From a checkpoint of a small contrastive image-text model.
Model: 15.8M parameters, 64-pixel images, text encoder activation quick_gelu.
Data: 48750 training examples, 39.4 epochs.
Rows from block 5 of the text encoder, named by matrix and row number. Rows with one number belong to one attention dimension. Each number is 128 + 32 x the weight over the matrix's rms, rounded and kept within 0 to 255. All counts start at 0. Numbers have three digits each.
# v: attention value (text_encoder.blocks.5.attn.v.weight, 128x128), inputs 64-127
# proj: attention output (text_encoder.blocks.5.attn.proj.weight, 128x128, transposed), outputs 64-127
v.91:128128128128128128128128128128128128128128128086128088128187128128213128063128128128128128128170159128059128128128128128128084128165128128128128128128128128077099128161128128128091128128191128
proj.91:128128128177128172091128128128128128181064128128056128128071128089128128187128128128080128083128128087075128049128128172128128128128128128128165128128128128128184128191128128128187128070128128
v.92:128128128208128128193128128128128128128128128080128074128128128204128128179080128128178128128072128128128128128128128128128128128128128188062128128128182128128183128128128159128128128090172128
proj.92:128128128128128086128128128128071128128128128128128128128128128128161128128128082128183128183093128128128128128171128128128128128128128128128128164128128128128128128128183128128128128128128128
v.93:128128197128128128128079128128128128085128128128128072128073128128190073188128128128164128128128128128128128076128128128128128128196128185177128128128128082128128128083046198128179175194128128
proj.93:128186128128146128128128170128178128128128171128128128128128128128128128128071216128183085128128128128071088128128193080128128128062128128064185181128188128060128058128207128128128128110128071
v.94:179128128128128192128128128128086188128128183128128176128128128128128177128183128085128128128128185128128044128128128083128128128196086190128128128128128128073169128128128128094164085128128192
proj.94:128128128085128128128128128128128051161128070128128128128068128128128128084078128128128128128128128128128061178071128128128079161128128196177188128128128090057128128128128128128128128128128128
v.95:064128085072186128077128128128128128185069128128192128128172128128162128177180128173128128128128128168128128128128184128128128128128065128128089128128128128177128209128128128128128128175128066
proj.95:072166128180128084128076128128128128128128128128128182078128128128128178128072128128128128128128187173174128128068128164128128128184128183128165047128128076128159128065128193128128128128128066
v.96:128128205128128128128128128128128016200160128128128128091128128005083128128076046128081071128128128128128176128083128064128166128174128128128128128050128128182092175165128190128128128128128180
proj.96:128197128128128128128128128128173128128051072128128080128128172128086167128128128128128186128128128128128128128128128128128235066128028044081128128051128128128128128128128128236086089194080128
v.97:128128128060128128128128128128185128085128083183128128128128128128128128128128128128128170128128128128128128128099128128128128128167128128128128067094128128128201066128128128128173176128128076
proj.97:128128092128128128128128128128128128128128128065128128175128080128168128128128063128128064128188084128055128092085128128128128073128128128128178128128171128071201190128066073128128128128128159
v.98:128230128035031088073128128128128128128128207128128128128128053128128128070128128128184024128128128128128128128128128192128128091128128128128182055128128128070128128083128048192128128128082128
proj.98:128128128200249128128128083128128128217128128128057128128128128128128128128206128128128155128128128128128128197128128128128128128128128128128128128128128128087128194128128128128128128062128128
v.99:060173128128007128162128085128163128128128128184195128128075052128128128128128128128128128128128184083128128128128128128128162180128128128053128085128128128128128040128128128128062077128128128
proj.99:191191166128128080073128128128128236209128085092128128085128061128128188128128128128128197069128128128222192128128128190128128128064058173063128128128173184128128128167128084128165128057064128
v.100:128128128128176077128128128165128128128128128128128172128166075128128076128128065128079128128128128128166128128128160128128080089164128092128128188079128128128068128128128128128128128166128086
proj.100:128128128174087128128128128096128128128180172128128128128128128128128175128128083082128128128128128168179128128181092049128128128128095128128069128095128128128128063128128128187063128128167128
v.101:128128128128128128175128069084128128128128190190128128128128128128128128128128192128084080128079078128128074094128128093128128181128128128128086128128195128075128051128128128128128128128128085
proj.101:128128128128164086128128066054179128191128184128128128128128062178128128128128128128128128128128128089128128128128128188089128128128193128128173085128188128079128200128128171128128128128128189
v.102:197128128067128128128128128174191128128073074128069128203128167128128063128128186128096128128128128188061128128093128128160167128188181169128170128128128128128128128128092128128128190128171128
proj.102:128128128128128128166128128128128128128089167128128128128128095175128128068128128128128128128128128128052078128128128128128173128081128052128193072181128128174084128128128128069128128128128128
v.103:128128128081128128165128128128128128128128083231128128196080128229080060128179128128128128128128128128128068128128128076128128128128044128128064128128128097128128128128128128128068128128128061
proj.103:128074128157040181062128128179128128128128128128128174066169128128068128128128128073128174128216194128179128128128128128128095128128128128078128128176128128128174128192128128128128128128128128
v.104:128128050128220128128034071128128181128128210128180128128128128128202128091128128166128128128128128128128195128128128128128128072128128128128128128128128066088063203128128128128128094128128128
proj.104:128000073079128075128128128128128128128078128170128128128180214128128128208128128128128128128128128128128053185020128128128128128128128168181128128078128128128083128059128128025128128128128128
v.105:128128128234128087128177128128128081128128128128128176128096190173128211128128128128128128128128128200128128128128069128128179128128255128128128175128128128128074172128128079164090128064128128
proj.105:128128083128166175182128128184128128128128128128073128128128128067198196128074128096128128187000128128128128128128183161196047080128128193128128208128128174157128211186128128128195128128079087
v.106:128225128065128128128128128128128128128128190204128128128128078128128128128128128128195128193128128128128177128167128128212128073095017128194128128128071128128128128128128128170128128128128128
proj.106:075128128128194128155128128128128128128128177128128128128128183128128128128169128128167188128128128128128128128128018095128128128128128128052085070076128128128128053082128164128128128128128128
v.107:128128128128180128128053128128128128128185128128128128128182128128128088128128128128128091175128128128128128128174047181082128128128215128128128189128128128128068128128128128128128128128128128
proj.107:128128057082128128128128128128183128074128128128082128087128128174128128180128128093179128194065128199128128128128128079128041128128128203128083128128173128160128128094128128128187128094128128
v.108:181182128128240173128073128128128128128128172128128081128128173128128157128205128028190128085128128128128186161163128128128128086128128180202081182128128046172128231173128179165128128128128094
proj.108:128033128128156128092128128128128186128175128128128128128128128055128128128128128128177128128059128188128128175128053128163128128128199085128128128128128128128128023128128128128128128128173089
v.109:128178128081087128176128128172128128128128244128128128040049076128128182128194190128128128041128128128128128128087128128128128172057128049043128128128128128128182128184128128128128128128128128
proj.109:128086128128128128128128128128128199128232183180128184128128128128128206128204060128157128051128128128222128207128128205128182071064128128128128128128128058128128128128128128049163128062128128
v.110:033128128128059084210128128128128128128128242128128178128063128128128128209197128094059128169041128024215080128128128128176173128128128055128128128128224128128128128128128128128128128128128081
proj.110:128128128128128128079128212062128229214128128180128128128128128128128234128128063128128128128128128128196203128128128210128128128128128128128128184128227128128128202193037128128128128128128128
v.111:128058128128128078128128128128128170128128170075128128088128128128128128178082128128128180090128128128128080128128128128128128128077128090084128128128128161128128128181128128128128128128080128
proj.111:128066165128128100168128192169128085128128128128128128128071128128128170128128128128128128176128074173178128128128128128128096128128128128202128128128128128128128128128128176128128128087128128